A small contrastive image-text model, trained from scratch: text encoder norm layernorm.
Rows from expert 11 of block 2 of the image encoder, named by matrix and row number. Rows with one number belong to one neuron. Each number is 500 + 50 x the weight over its row's rms, rounded and kept within 0 to 999. All counts start at 0. Numbers have three digits each. After the name is the row's rms in percent of the matrix's.
# up: expert up (encoder.blocks.2.mlp.up, 32x192x192), inputs 64-127
# down: expert down (encoder.blocks.2.mlp.down, 32x192x192, transposed), outputs 64-127
up.75 066:529406494518578495516457458444525560549478511521361496469485506474469482483494463491504509548456488471507486507473540535562563487456534465561424560524502547495361418517474496523526529460460486
down.75 067:496560467539523504485520371511511436537454591521548471517439529541474525463572547508413556438525526536535506539589491451558602501495512519502496573515460428446473453502471604484443544499489419
up.76 091:527586474425591556516520510500560542555508475533480424489514479489449420535374538526483574487508548499476593470561460469550585508501474516548541478509409502488531552464444490470416545501499483
down.76 085:537540444431522523543534524419587541508520509595496506537467506568530554469550647558529540496575476541492542517451417527413504550477513512410526513472459566445509579551432536490534472380496551
up.77 106:521453543555494585517360407474469558416431557455463470482545511418528493586486462587540441367497482468542503506457539443535398528465547592496491571500447515476499480553525507542583543534557562
down.77 109:534471492558630471458491455410513460518467522415529467489444502520559487528457503548456521530507376436468580474454368537507523497525555542446538474538532542584428476520570592499572392480522428
up.78 127:466520483495491465505542450501556451444496480529429521497617503518476488453494483569512502405487507457570434499526489475526428489557433439537549556576584421464488486526532413560521483409394496
down.78 124:474521545502474528485544472492489555501412560586614507509476526495449440572525571426570409558505542473489524469498597485512413498507575520466521492497542473567539479610517518511482511557546440
up.79 125:483586501375583482527457499469536474490491482494448406414487450495536456528522522513483566525520464513465423451524545515489475473417448484484503552608441484502489415554521505479553519558510419
down.79 134:551462440501551441456457552574433523624544432522475426493504507551525626462551574468440497495502449552461529386483510440538528531531497527425555494554449488475555518449442560514558590482530514
up.80 013:580418545519458543569583533513483560541502563421487513522542483456442449511584585479446544506451470502448417472486399492525548527477562458461515492506571521584493450509504583486550499478657511
down.80 014:589528516522411487491402499565511557556502427548510528525560528466483523475514441505527582554631478472489528528510563400470511542476557511599444508518384561385385463467501563466459538541468460
up.81 136:547548498435400463461513448525573673448488475441393519453406563502552470477468515519493534491491503545506498548550482513502413534541494472446487484528599537434539559498458571529515519451522430
down.81 125:517424499609572552564606462527528428523468492528507520538532524482525450526461418435531483527482494489584538513571507441498492464485499500514638522469490462463518511549472343518451505642498551
up.82 094:523559455453476452603498428417484508592549528482467516496487522566538469628537509420514574491499447570583582552525537578514510504390519490553531535403554535564466559510516475561448500589520519
down.82 092:382508436582560507428535497462554442489387560529404551519474548540496507480452517500463476453570508571527523552526506570518480549488484492554438538504509479421583511474508558481416430561571396
up.83 053:521479556524553508466553526521518492477534476498514536410485498406612481494558559426594522574474503448478564504520417488466480596430486558486474547467444511477487559466513509443448489499409487
down.83 053:493547556465576532462548500512523450531602441517502466478536572545355511582504491523521490463474583455478456534472449517489535497537511621520474572524450427408525516507442489481501520497477464
up.84 095:506426421523482461491536472526458561483470565476527496411606481506519466450479522412428567534425483533455487554494440551503460556510472479481490552490446500615428530528500604512492459555480454
down.84 096:435467528531522529418573557464468456481535459567455496506583554423441579483434526477455530485590495508489530479547624482547473592414500578445505483473376573431486507566479512505527509616540484
up.85 097:529482395545459517523500462551512417566479482491381489545464500560343490558498428470466540341491501574665515532540470428443534506499546589495532525447423555441394502475437468491488475471501480
down.85 092:338471527432532561406478467456532493532538485456535559407572452558563559455646472505514492530578512603469527514495500472507508484480411484441523482478500378528430504481508422527599556471461475
up.86 110:437438370559508457473434462471469553468480559438416423542429462504486464468444420449455550522502426494412483515507541543503622493472426441472501487497404534425509433466504472500502520447390568
down.86 121:547514578469551473534444569428538499508463521508520457499522387485466514584569497549422438493590546350505537456470516415431521526506474439495524541510473492543581518491511589502442572477497479
up.87 097:461421517469503478480454423455425476523440504461473469547493577537479524537541541504579510477510402435494534538487446420411530423529492486528568425428463549524411450489463518426516549426528473
down.87 098:512469510532509550515441475560486476549546471535482460469521431506505468569512434539586553496462563568589491480440489567519572438527528476520536538484496473529541508476481482568484484437430469
up.88 017:483578610492533477528393486550540517550602505518591475425410386562563498520435467393389506496545474486574480541547515421486509486506469572547479615469468512516495537530457573559479501514420438
down.88 016:475526567448558507574555622575511523501584537545554578422499446508485522535476433494518533469553516471517463440499548500563529551518468511512516530521482483444528433527415411519551552438503479
up.89 020:501525513564428599465533434533482582455521505534525502520454406552519489498563520538502461367514489471506640534450518384453481443451571514529518485562496504598499500519499511437552513489412481
down.89 021:509564601497542547542449507594507545546535531510545523458466487456602623462512530548454486563542514546534497503463523467560486480552517462376414505439494552433501534475509522467590421417533520
up.90 130:521532494487417465455514468499492478467449512567588406563521497538511456445514434536503505523445517521533462507449629553449522488539514529518500486486515525575501467563524519457537472435554458
down.90 132:481444500563557505566505548548504477476565438583460573536446523543456430465389533586448444496408575480467418582502546581548458508455471619413519487402438531470453531391591526509450535556502514
up.91 059:406540580484529557561515474526447511543535476501413545489484473529621477517564401441537460472451440478542521434514524596545499464560442526534510422472570567506504486508616551528562558505538523
down.91 062:489512509564443575524418445524576492438514498510565506565579558458445408310461516460495484522533559512484476565511534526432459458420505530475566478553518398487488514468435397490464435417496569
up.92 058:433429530477558524492562545534471450422531460494471567511416500527553444470422471419466587487511496479453531470419501517513551403466560528510555482524466465535509541585447390472382536451547409
down.92 050:506470545410506513516526552554478441514515465456484525522529546476505475474458488441564584461524468462405565370532441540530459487508432477448544486559509546585492485522473492541475453497530527
up.93 080:524505542456419506528496498517529585539523520504523457494511479526369486423530599493433541521447472630486525489562503561511436516449600628552570488479467476469535515529512521488471546614484549
down.93 079:551442476555495494441588544571585507593480501519424552500506517480522550485464480426469575537469487455551378551503467488459410509501530469462397504526475577540495504525471467435522497452457516
up.94 132:521448372526441425464514505490466517439430478451501500494530531518459503483453436516603560427515554477583525510386516490513533502553589496501468493397572515560486487506454438537580482504481484
down.94 131:438629515501367496490519441595439479487423515554558483419575484508468472535472439445559534494519532463468531438519624566487364489556570467599595481578490558528524498496498494453505523584505454
up.95 031:526475448534530467511511546503571468518478506438393572467536439570526482542491526578581456490443573468498489475476549516505421462448490491458506492536490471571546431530427472504456511485507510
down.95 029:469531561472459561541467533504507496482536502516483464444489492484460534557497513475498469486549528424477381518509479450620495392462472413417443514440501570504490523436510485420404531517488593
up.96 128:535519535448494500510527552513500540509392508550492422568369451487452478506497519508537498542535559544515489498538530597543555516518454476455504467523523471459413499506477539510455587521460511
down.96 125:418464485585537415438436459462534433553436484465472442474464493534560433487594465569512484481449496471486506514542516441462433494525544397520441485492476549528535473552544480536529401511523570
up.97 104:567505519503563484516425430425609536471495537564454488496613503419478444605486503492497533514460534611510449499628545471501551500484498505545424497523446535480625578578555496529487502487395485
down.97 105:435488526467451445570458491439478491495433496474450556559424482533541594531506396485513465475478536414568573541549500436413537478548504547423527468464515458428415522389479449543444521430461565
up.98 124:470525587388432475535467515556486490499516451555467624501429489445441446458590508495528489505455601469477477531410569445567506435452514502600468530563515500567502449518583447518484487484458599
down.98 126:433500521462478491552523480550522539472483540604420491576472525392535487384443545445442471568448468628457505468512419502495450445466481505459493456565516594443578530509585425456495523466584469
up.99 120:405499619480521523509499561611548515447534591414483541544497422554541506445532464520517510556566577457463512522460481507503536458450496445488498518438462601550443481518508516465526476515496520
down.99 119:461577541454433423560412490494513549426626580481508522456502438503457532550644589444459471489435463493519522547432568397511514477508519471514483493459483408472478414532529528465502470439465443
up.100 108:500499487551487438453355581491513473466448456534494588565403531445427529492532560460526525513507591640489437524591514517574499506503575594585491489574511493492496494479489495518436555488448430
down.100 117:540529529465583416512591510536608538471459452508454518417566474497504471543519524529558504472507425523510575479551478450555476587540519451539517459413603555480508489544543442468531495490507522
up.101 134:459497585493512488562477537506378455539540542498473539579488477459508508500510548607505525484483466488517497514492461445503366425421553527525534558455617534470509512439543422509471509509429492
down.101 136:558491459418464383506538408511445481501434459543447475486471502552505460470538486499411436456519526501533521547547462499411498431563556512583486482529510550396534471486465448482527538578438473
up.102 129:554540501537537507425493512563492468415421524568506530507507549419555491489515441542413480444473493510560530479535538527483553509448492626454571539504570486550471578504492506500415487514507556
down.102 137:387448526423559501459410482496440493504460444546400523543540447492578526497448426570523452529489511480512390502458468554452510539578508504481576526544589562530551477502558538533544558529515512
up.103 132:500425465512568486475497596470465479490475434509467517437440642443569537453375489437423526563529477531543480508543439426476463459504536504434519429477486447568591489497437487483473469548560458
down.103 128:556602462505504599495459511534447516442532564456468467589513445558540501514541463531445541474531556470493435496529547523542555525558517455463482463575552502418561520480438490532448601525407565
up.104 125:529596415495537484509457535505548475453562613535501472499476486506496505486551507553435459481500516574388597524446499508402506453436509512382470478493535439483465508530529573470481536564462406
down.104 129:546509518396539513507520529487497484555576464466437516537486516512470533498500501553482565552490453552472465442470475478537502424457457542443505498518493503454487527525491576522531493483590421
up.105 106:556518477523483494420517500465549450514503469530497484448498415434500505441496446484488444467532436467503583487539574543525605443567541551491522442455475518425588587542578512438449541545450435
down.105 099:477492536410475423473538534446493541532566460472490601532414488448467461549512552516552521529493426615460480522508424574538456472474467487375518543507526480524464537506548495479539365406547549
up.106 116:473511457624463446530458512486511447486473425502507474485449589483467488489497500467438470484551501533510489561533550431530626481587499607594428553533519499515454523529513487461529545394418517
down.106 117:581499518474509513427503503414583503477411514379444505413544499510579458521497554445536454459478559458492491501601519578482456510512396468509482476470482443455493521471556479519466497486516570
up.107 115:390511462521544460464453429472509565462541533461463429504547559547433479512521511585491491465441413487455498531507442510507546553531530422542508507474535539494490513427504490507583497324547491
down.107 116:548491453479539515470553535552519455551535501617626473500564462569521433531515617428437502502487513461503541439485416509454547521484515422392516493561522487585448547560550481468429418469602450
up.108 106:550471431499474464516487418524528464373514385484542635557501529489436540549443530423502515438380432490486496521489517440488542471439500545534577535580441464597466405585423487518504486482620513
down.108 116:399512535527495399520539485505471435538513517584475483526508484495452437576499544522505532367544487476415614577560537512448447463525582508605544479472453543502394545572571489493438475577477480
up.109 127:399491535446449474516511512507486597486496480551569540452553507537546538478414453463524574602559479591466516421466504442524425510485431496579545427461536420528548513442561431480536452487505472
down.109 134:515466485550514565549479525530517491499484490485573475509540499540509453488518466529543405487518608308497448469489518450504479530559549510571547535490467469516485557542490457532516631582592503
up.110 109:498477431453480535504540394476488462565379397464406535525341513481471487541491497501593466425497495408533495440479589473513521566571524645480505453535549538522439557512463396520494498564458537
down.110 115:511461483516545547527509535355461482602471523537515443508521441482494442499501535528472533566543505494458635471561549463514414466458485448415530507459367483444461568515467403588566522508535485
up.111 105:534484429469531481501533467599422516543544465477464529490502491484481510537527528544502571628500469590437504514467388544551484450550495567493444588408442557510462506645452529487478531492458575
down.111 110:506452503549453435585516522527429437463493505526476495555603514592416462554529482429487520538504553513579425423487531520556507515471536537450617488582425509474407455474596481517440485470514474
up.112 111:505552506558536446466470469553411675485530451467466566527486515572522474550498542473486497567385547454429531453442499493498473485468465525533441568527519540498594544498505536513474519522425511
down.112 116:423464482459439520548421445463482535477538518558594529525542477616487478531427539506433522503553552495522526433494529484471498518538511549405596455529464581431497471480497427528459489595523463
up.113 016:490512494490503568515490557509474499528431589516496455530479442450366502501438534451502567540528484368482500468513488462504533547589561439462437440523508503467458429442403530412507452518471493
down.113 015:479503512483586515469539517519486585587480411416440512373563471546516521478456542510588520504419456455575511481506452535560583605403526458496399528528499490493410452418462546499479570467517518
up.114 129:444454427520459432517496489552466498511486527551574484504504548548482499467404468532556510479514492502525521474470443527559509479575420471456570527504453469473521488508440464451589476536491538
down.114 129:486513536576481491530379508558481533576468565590568433491532481464497534553531432535465454489488514468415485454592556425508463475434492415560527599484519479570538544560506477439524548554480473
up.115 116:641509422430541483532487494475501552517516515444529465587565597515462442577514440553491435494530501521478470473547479490472524490522568467464474553420474539540506459470531557575493508473539436
down.115 116:444508526450492561515505398560492444541487472444479505539499457527522420399512581543455451422497487403585520506482545570591455392532444489435506445567455546472491509513458539551492447578427544
up.116 118:503578489484633474450519500565543511475452477538444439510526552493588435463532514512572499565548662437514449480530440550561484558426471464516481564546489562442505424508463532495533472553474454
down.116 135:522426526464511474432429423445511440614538465520499517492423517459525450563521604513432376522609521499449525447491474470440499471456482564459471428482526510554511535581477522491519469544558575
up.117 132:564392500498577476475488432545465474499466661491464472505533460495465460359457497488531481463554524493477510493500450438472581496559567453425503458492503474413403505496458520467538477512576549
down.117 120:515543462477583607514523452522612552530496508549513424546518484540569446495487483507455543445529461597503470572449492572458464517483505453475462581548462558471585513499494520480472457377490463
up.118 117:502522549367550475552535490512518505433489525516477514484624504470505435507516484440456596562510560500537502546608489592544481439411473569607473565536502469467607505538499510500575493475480447
down.118 119:593488457444423461449518498481543443632505481564575522518411571458548624459543549480393516444490521488438546525495517520362531508495445586557475528506450528434471526498495441587408543448517595
up.119 110:482446439483404447434362450464498459485493413476515477435473567552439523461420473440537505397516554420502527520526466573496543400521423459453542467541498476538513491513461517451358482504502452
down.119 107:526480477513509504478407398520480415446536482524505568468551441462486484494448548518431481407548437539526513486382464521570514524521470440606536479609427519461538403449437511467506508433483490
up.120 028:505485461459442467513433541512481517541465554504576483499477525512523440514540418566569444537577473446516443521522530557448572524540548504565573553542526573514398457496481524468488420505397500
down.120 029:553519460528534456497442508561454551539546452484547486388497506499475542491542520578452454589490572510518424542456588577577558526605522569475403482440505475487460505575455501497574440543603550
up.121 118:517513581469505492538519535523502473543528565570372411515496475466569536383411484557560497473527487515478506539561423498486438478530428527480459508429428534547384437498485499499452531449613583
down.121 116:413494447486493533422463380565480483495477525523505433539519448482463495481483497509543473510491412430538469471534596495435528491521535505556507397410435544497591411460501501435483456556397434
up.122 147:530597499521654435438591524478557493505492457523514485460507571511624468493463511462543533554534611547479512507510492501529510483480533558523511522540550511432447569508494459452484500479593517
down.122 140:378470544502426474471403529507439484518520377401485514511565481539455406512459397452505471409468479415449475533487539606480383491473462465450527466465532515431530515473485505501384557557535517
up.123 099:421471497515500523493474546497458505566568479498466449464623397442528438526533468498505512499461482360511509548526534519516562560509502559578466515552491486518510548396420498524496468590523506
down.123 109:528500506458441556472464532487621431461436466521543503498482556503523499538462564553441517547615532611464472404524382585452422461454500502528447441492553497400445504498543491393529509448491498
up.124 114:496510523464458444495511486536502433482372445519513548546523571495499440542482480490452507436562437513417497535501592502505395522539449609481496410436443470569534497522494517542428493460513544
down.124 117:496502483603494549420535512568538482468545574491482423618496540441559480481442510527543479549522482503462444513537498510437527464560507444514444474469503412564475477385514502501466486536475519
up.125 132:522548516502598430463430547560690467551453495509467480568502519545454478355550522493527499452473516478486543537574520423504473532498453533472536553572451495513548461434523575486482463440578429
down.125 125:534621551486449418488517476472462630495535489435574452527566442486491615479529514494580510457416450458490456471584522486431412450551556471479503507433531501505466469550570571429456548440411520
up.126 063:497532493509492536547507505455547572475544527456535332505462489479433512516468593481392532500455481495478498519469525513556397451543479498493554560556511491529464470524499532478493468526483470
down.126 068:557491497472455565558508529521529422551489512457527492493535535545557437480522471486354434458498392531523540560528438481507427517421581474567546486569465533491481526539454525483491552516504504
up.127 071:518492416531458443528472455550539554497482548532517405518485573475472496495436474432539493438469446493559501444434540459509538537510528468600573520578521536550457510480653426429519456451545512
down.127 071:467469534567479541537425524586501464604562464552572472554451545453494506502539397519410473397483405519436456540486515498499438535437505525464510390442481487469468549452498524562439561544521489
up.128 138:550515507490506519525432501421579409440519539442508485404504484558560507494533483478487421429568528510443415477576480403576460524528535419532465437468514502540511444501470563579539493460509527
down.128 128:527520452555492579541590539412398561562510457508606452533431450534516466549591501524578494548459530488484532508467462489590545514468497484542459547421473613513564524478496525475474513385495438
up.129 127:443412480617505540493570457405512508501474578472458528506579522497532497584564556527506557556475493506563447445563603552469386523472500560572443635471490495461544458412577567503513551466460501
down.129 125:377536505460583467490468461532392551466485503526566454580501510552424474463436537404419400511633534347463471533540423538550591523522440508507456474536552471509579479454521451523525574496484445
up.130 031:468617559439513429493478427435500369485494526501442542467515531381491568537539428570462415528475449493456417516451526543544511538456472539435437490464592485502577588540481393560608521523479508
down.130 026:588509492585514594508506480493534527530473558640487541567528538402566471484577550481471452435566470557572473504484564575495481449447507602516519504418467445406403465433492538562474507469430497
up.131 067:487506461504568569502517528568475455407570528526496451475507431458545527519435518426476514524558506495542567566447512560525543516443456534498461513587447503474440516362531445433582518473499484
down.131 068:464451526497533659529425556593462576457411498468547534556537472503475492515462450535386427500499427508550485514448502519447511447554440449511445574486441522540551548449539376557549469512494521
up.132 128:426467558438530583482528512528624486597551508537503449512570499562548535440499494471556484509495547512390559431505507496515466537580497468567492476493462587531565589435447397451459471478566545
down.132 125:479469471453478564557468444450493475492497528432563528565425457574568487527546411485518548522526435462462496558549483484510416531475479532572582466431513636491480497503474598539559563441460490
up.133 033:545557503556463525474546472461471528452521494538449433481510591503448515468509546490505408489531454551514561544571465455595601500478534500575541473483528570458387535446518493470518517525558444
down.133 032:484596515586588531452553423553497500576466512492411472506514556469545590500559511540505492551479500534555394453481485507505483438491482509497418462505489499438475371371551527527517439472547450
up.134 133:488454427527458538494457555571477622540604491492505551531583508479473467454369523507433534565552458464449506499465481509510512448477491484552541511363487549509574519457411539472518421380454555
down.134 145:506563498470482540511492425474496450509445492555494456485467536433440570583635532535544489446505597469483464493573538419428475578499470463465535476419492454533463534588519434464412464433549557
up.135 101:455444442482457485460486606446459410481485493490484507388467420563562497584471513585515514548572594499535444538415507573490453541472470467464395476466533537532564481462476410429522547557555500
down.135 105:498429525530593564484562396592438587535518487528460622576533462517532441496493437402489581503500389455543544543520543533542496510489418529534495456522413466508582466491419465527536569485480560
up.136 122:506393526537460477403455474563460509542412579548532474525420464569485448485409528511533530497380558514641526541397425494456494443447526529482455571529518508523434561414567556527495493496444509
down.136 137:450447501502482521526361426477480542504481456396488557534529542526518467401570529492496455549531511473433468477539524465508453516513513525455504464479545546490383530498457549522545500464523575
up.137 134:516448487415540543552467463407512437467550591577547501555536533520396501537470412513560515419507479517578457542460494553527469559450587539462478536521495519464409473510493414501488471494520475
down.137 136:470546502439549488472504520479609418510335492520525463498503453552448505464504536579428545332496542506463560493414439534518462519514576465610492560492564482505538511473482498529495507597549525
up.138 016:553541475499484480513523528508580515492508497557503468453527463502537482456415442459468497564488494427535540597429598413528521450471518474551509395560515542544544383561433517485441500491391541
down.138 016:584488501506522510520453574503489489497473529521556445514572528512548511541523440620452452433476572540358455601551551372462418363497438467559474593571415496453461562409530467509462502526413475
up.139 087:447456481473480529526475512490560470622519592420524495506570421464508454496465489560576470457427452522587522430534440517534528461573551503450546495453448587513458538496518554597489471581531448
down.139 090:562580491649438413541494436574548544480474447493435509506416598408486561479412509498521479513403505622517530499508503541441547463437529475462504516529450632476498553460494491486491452570463495
up.140 033:549519412482480453527465437454488544516572488542497536559431577530505553586584482506469515490552549425576511528510392464519445573519590532458435580462553589453480495498454504552464541459565435
down.140 034:601476527516425487459582539568565398563518506474562478453389528507415462419408468452471593534366487580523482514540481503432496473430428507478482533514500499413460489463415501510372549549479520
up.141 120:508507418524395394466490523447537473515502493534489526482468501517495471484409508622516488499505543416522477576510485466538497487461475510461431520447485576493435523383508489514514524577468527
down.141 129:453515458526517571532568506553527453506514456467461591548594465436560514529528453472498574450472455525573524438511421560517510530492482452462393520485577572440394576526443446523475529512513388
up.142 031:513458475520528471545536483550515450540461414520564491426557473458495491528462469492488599440534498419555550521610550485502517445480498473475460509493545492466468562555521534508496495527500489
down.142 030:508476537452477431502453461506493482537507492539501460573440533396519540368460483605547488449456628454531466496452486464458479565592506529444530497615521521468544497495508575469477526472447476
up.143 121:624500485393620485538478531518507465471460631524516536529520512477420501436508452547495569510512496490475550554536400403572544509499437542570460482540475458512536495480474530449433600574441479
down.143 133:391515542489499500496500464512491486529434518496544477546522435472507499533490471508539457539451643548533409512544499579555448498526556378562623472515513467667549529545482454467516551496497490
up.144 134:524530430470473430491480620414467510512376551578477522445458527538484501459354491473552538461431411528478507455548428576575500459453573458521537518549552424630489473465500555537460518488552461
down.144 125:495462496499584543468456394468521494453506525447454497461503517457577473536469560509441450555572514544449435523447557555451515527539464508512419547534530526466570567477430478485504483485541557
up.145 057:499466571497513549600469500484560537565460520493536451525532478498554547451471549478542445522416485606507560583567459433503563583598430512476412453504534414455500514532519542431487509596528549
down.145 053:520555495431553536458504679475483592532433536508601450554443527549493517463535487546496526548551453395451590498515515548557529561491556377459510488498483571574477552481562495480580519492491491
up.146 124:482474413479526437492490484407575564425466553483572443500491539495528518472556496525495376578431504530545513521505511482469503517469505442458478536616410519437572500437491530448498552390578439
down.146 115:535504558482504417492472544493451440432457400527506448527403390568488507556415551466529492515467519456497482557416532490603498467595551465457544460562615525486497519367562435490429476432482518
up.147 090:502438490515540495464474504500573650416386482465377465543544453535453464535480548653488522428489506464501524475436484579507552398464493495489445515556504530426510432566512521513502507447424571
down.147 089:493486580398459487566504538545530475479401447497569492573522557471431506626429414452406486506422389464497544414553446545465514482505435528400572548468432549552550448491540547457470491509473501
up.148 121:493533493524434493429505460677503388501431519565476532549474547432365494506530531458423525510385464482426507532587538484441488467558477496448449490496535492515496532562511520447485499460584420
down.148 127:600531528503499477519495439531433455509500539524571573513427583419458467479580526477541544526502514574461496525507499489463516544553421418471462487508538503454455485507542434464556536551429530
up.149 133:474542515490445556420435441472540542527574578454463497502518491479452551494585487474490549486508486509479394499527491487535461518545515495511522462507489486443506498488444540484502479479547558
down.149 131:539482453462551574447445585501525587504378470500568509519491527487499594561501533523477487506546496532545537483542496410406546501460559486512543520527394463468483557525560488541394428518541370
up.150 075:456481415483450566436573544461451502478357497445423440507422472516495445624408546466482556513409429453545440516450474563488550530509469553523449503536447477519541475526439419493529522454518517
down.150 075:484537493492518544490388394511510438475442445427508531538572574492448491492583493562417542432463452545505472461516519467530444461543487535472463469458453621505487553461432516428445440505484488
up.151 135:374491467586383479476544509526421432552508437501524555456580471506596487474407450560470435538506457489583621467478501599515442508511470555524541481487471539527422459408491492472464592557530589
down.151 128:514577532580500486515536541570511490500480498520386396480462487516509532515517620530422488392509533491484450541576536517455487482532485432498515577499479511531528508451526453584491459612521478
up.152 119:562456476439628538595546473472478455463523522605539438510552534530369472515628499639613501492532434528575558521529551616448437495478480462613541511521446485530427417509501526455501488538477496
down.152 135:598503490594513461458577583615549434561520486521517557530477529547590491503472451507536480443507589597572551543491481523454444552528487505472515451461466480451577562495443578499411405451443535
up.153 052:485438482519495464470389443557530434505480515525628491474532385461500515555467507579551498488462455495495607508517501563489492498551504591476490515418604538498471479534533601513559502447500419
down.153 047:525470497502560580471527436521485551510611527481501457551539572509534578513524405497510503540567377430503518490456506574434499484586449440527545487522553460490423488480514509608492474495461587
up.154 054:545489512489399516517481538504446461517474553446493475523505486467503434525418445553504486443530564601543553524404458453527456420541549559540495489428442497436481480460474540520503424560468449
down.154 053:498437566486447489504592494550408488485506475510487485418561519560456408403437473607541534551432432502485481396440476545425518590401496442498488516503459530553477516485563517465539596423525517
up.155 062:400536523461496567508422535522452561522648467525481464536463549496565428486432493471468471435590483484570502518512533465468478497497552467501532571598486529521436445458490589495485496590513492
down.155 056:462444499515535446545512462463417464576509481522522380447489470483471442457516473471527486500496499483534530518486453554452473417551594485594426512482571572542588574459513454447629519467416441
up.156 083:493522425474511389589433458458489452497510592484483490532483511449524487514464443461401554412448442433456406452571550453502511489505465483516536533527521565563541422458528521485544547563610471
down.156 084:570535502482566504513554527540429507527535497502429464559584493443537520581466459570491416440539507551471459500531468581495462508542457465458404482491598499472512567541448515560485476500486474
up.157 024:507497490554538480452430637498485497538483539509510485477445368451392483465461475508446593524518486425474434520517428503504581522498538553509500470484520516504514445540466574426436608476494528
down.157 022:562545478532598493434419490498521496470541442456420527463560584531502407556566515501464526515464446493595477460540501487596435421483542534480355501447456506502447556535415508515580547571415445
up.158 036:421451595480463573500467378548535516450533392398519446477477488544479392419437485506460598487426556488518395543513497498448509440437496504522384562477519525501499530471489562481433511471538473
down.158 037:575528560449567586605449494521502486537478472510520563608511459506508539526461473488503473568576491485470472570459425568409536555478491484463443567486445468493494497585517502548563531623390508
up.159 127:468439526431452541426565496495472517443511472556482477481500542508459500391511494440478504443527474601555458601455556568465448475480600557410475525550486486454397564593467550464500468419427503
down.159 125:452513545518531450484496430612579493524517434373394547490494517526489572509513561473490465388481529569453512523489497525449537487495450599483470548451453497569466445420535508500527480483493507
up.160 123:470551509583465480522418617495386419493486587487495429462415382437509494525508501453477480369493462459485479488533458561535479557452511494426481496483477380527551562565573439499429477484453526
down.160 126:573394501477491519587644502569540458597461483538436534537467519564503459432548500498456478521453535451568518527534489495514498548549499573446544500474541541513456411547448501416533551483485581
up.161 116:458538500471524443465601501502599492457473480554332598441469544446415445538473543451563560485425466478519503533482487456519616468449504504539450525520505525416488475492543559454517574502491477
down.161 123:475438466460508472484444578487489561478526538483423490518546453455537470529423578465485512427490499566475562561481481546426442469464470415529502514409501521436612699598551488556584511459418465
up.162 082:438561481487505513496481518438569522618464513431506538530478584489577517657589479522407474520592502554559610502466414504476475430490601505463407525518544496464442547502504545461521506479422494
down.162 089:627507515494523565371475450404498500523443441481511485531470452534503587526591456390592505506485380467514549502437473512485446511489478481500461419516517574496461467493532488591562444582517506
up.163 081:612491484321577574466413508520442549504508577452560528531526486459514528509443481528518553450532537476519518479488408600544509497485578419612516588438441579486449468547420511499474529482504519
down.163 080:493524518553490547438540511438523480529431475494545573579546495546455571516467536550518540451517539511550634485471506523472479499508507465417538562531492441477521545531525533555445552515464541
up.164 122:530541479465488499565546498511521485543376494603472524473543401566488438551617493502528488599507542428566528498445613509517446551567538512529463418496456591527452507450476594486409510524506544
down.164 130:488444437471482442414444476576525537567490414515536583504473529533621536437433578501439541519598500489564521504486492448537452483422495453533447448484490544600491565510439537511447568385348573
up.165 130:495548495538462514527541479522459492511484471510563468472503497497417468536455548485457476543552546480576521521582431569514404473519537456542392560457491529520539508440409592547572534511558458
down.165 125:474504487561497348425491489487536540458469491568451554522457442526487525509608613473490564624463462453549435536480588483542505461568470559537564498509517543441513493516571487465525404555428554
up.166 130:502509398380462525490447510511453517384599531553477417515475499536439499576562513527441461458529529443550457483449514440520509487544461500448471434427526435544510493564468550524443460558558468
down.166 124:490489548546413449400399493461562468498456490500469499571526424446529534567495444611540454515467412390481367490498590426462578484429563381444522534582488446483523585485555557492548428443455474
up.167 091:532500444500473466482578650512380407525427492432496445474446477479459493586450427506478485594594404479525511561451468577510421518510531497577471467607471448516448542428414529504516503522574503
down.167 095:521525534709419505491415501454590519564459513470433517527483489506493523423403502573662528432485549506487491494525563469515490515466497498498472508454510500486521486458518460502496455503492527
up.168 132:528487390537523525598438466506505447513394466503456563541519426533443449450495522408531550568485380562461443483548544500502491523476500542502529540432466528494574490540499488524513470458519461
down.168 116:417512509511582551452512560485472516506563521491484371551437491440527440560476450486462538542492585481449563486434396488442436558504583454427516460481392514538548404502504471493565468417565552
up.169 122:473591586471558604499580469478445481544511517522496473501401495528473437514537487532519595461470555578450482502477554554442583533457606481501469502556527485553547460487416505529429476492461390
down.169 125:550474483443563493476483496473522376518488465549514524539512532435445461470524494596484476472452432583565429559559485494629559532479457435423502504451488556463432570527550457445451525428472545
up.170 129:504482503490538461482500429482568454546616582428496471499566521447507509503446458487495454538530455502587509479402541513452437534537586459473564588551471497492415595452472502491514432499600489
down.170 125:465514457531429535473554465479528572484478525486562446611388468526448465622536511487503388410517531420451510544440537504490502481427617517570484517506394514487493540459488477573471440486499519
up.171 134:503532532477562331438478512440545508509484714581462519522445481532566518487527457542564482448454532536487491474539531479454526570579514465522590549423448581660490471475554523521415491491480531
down.171 142:506486454482459531492462430495476513549595471503393488495537424546518507465437386554435518469534501498452479511492453476438510505465493366505415544352399505530564481466518552492530423488537529
up.172 021:576484535418405392370431467415568653470492491476512551441415551475485510513617479489493485519594485508531514542500477497511519507561558546477571535431502549514553496476529479489496443463477489
down.172 021:433459510560509417509495559489465516467526515521500493559546498449495561525437587551542562544408511513456475446541525468509459528511452462564439481417511447554519538456481559458515539556442554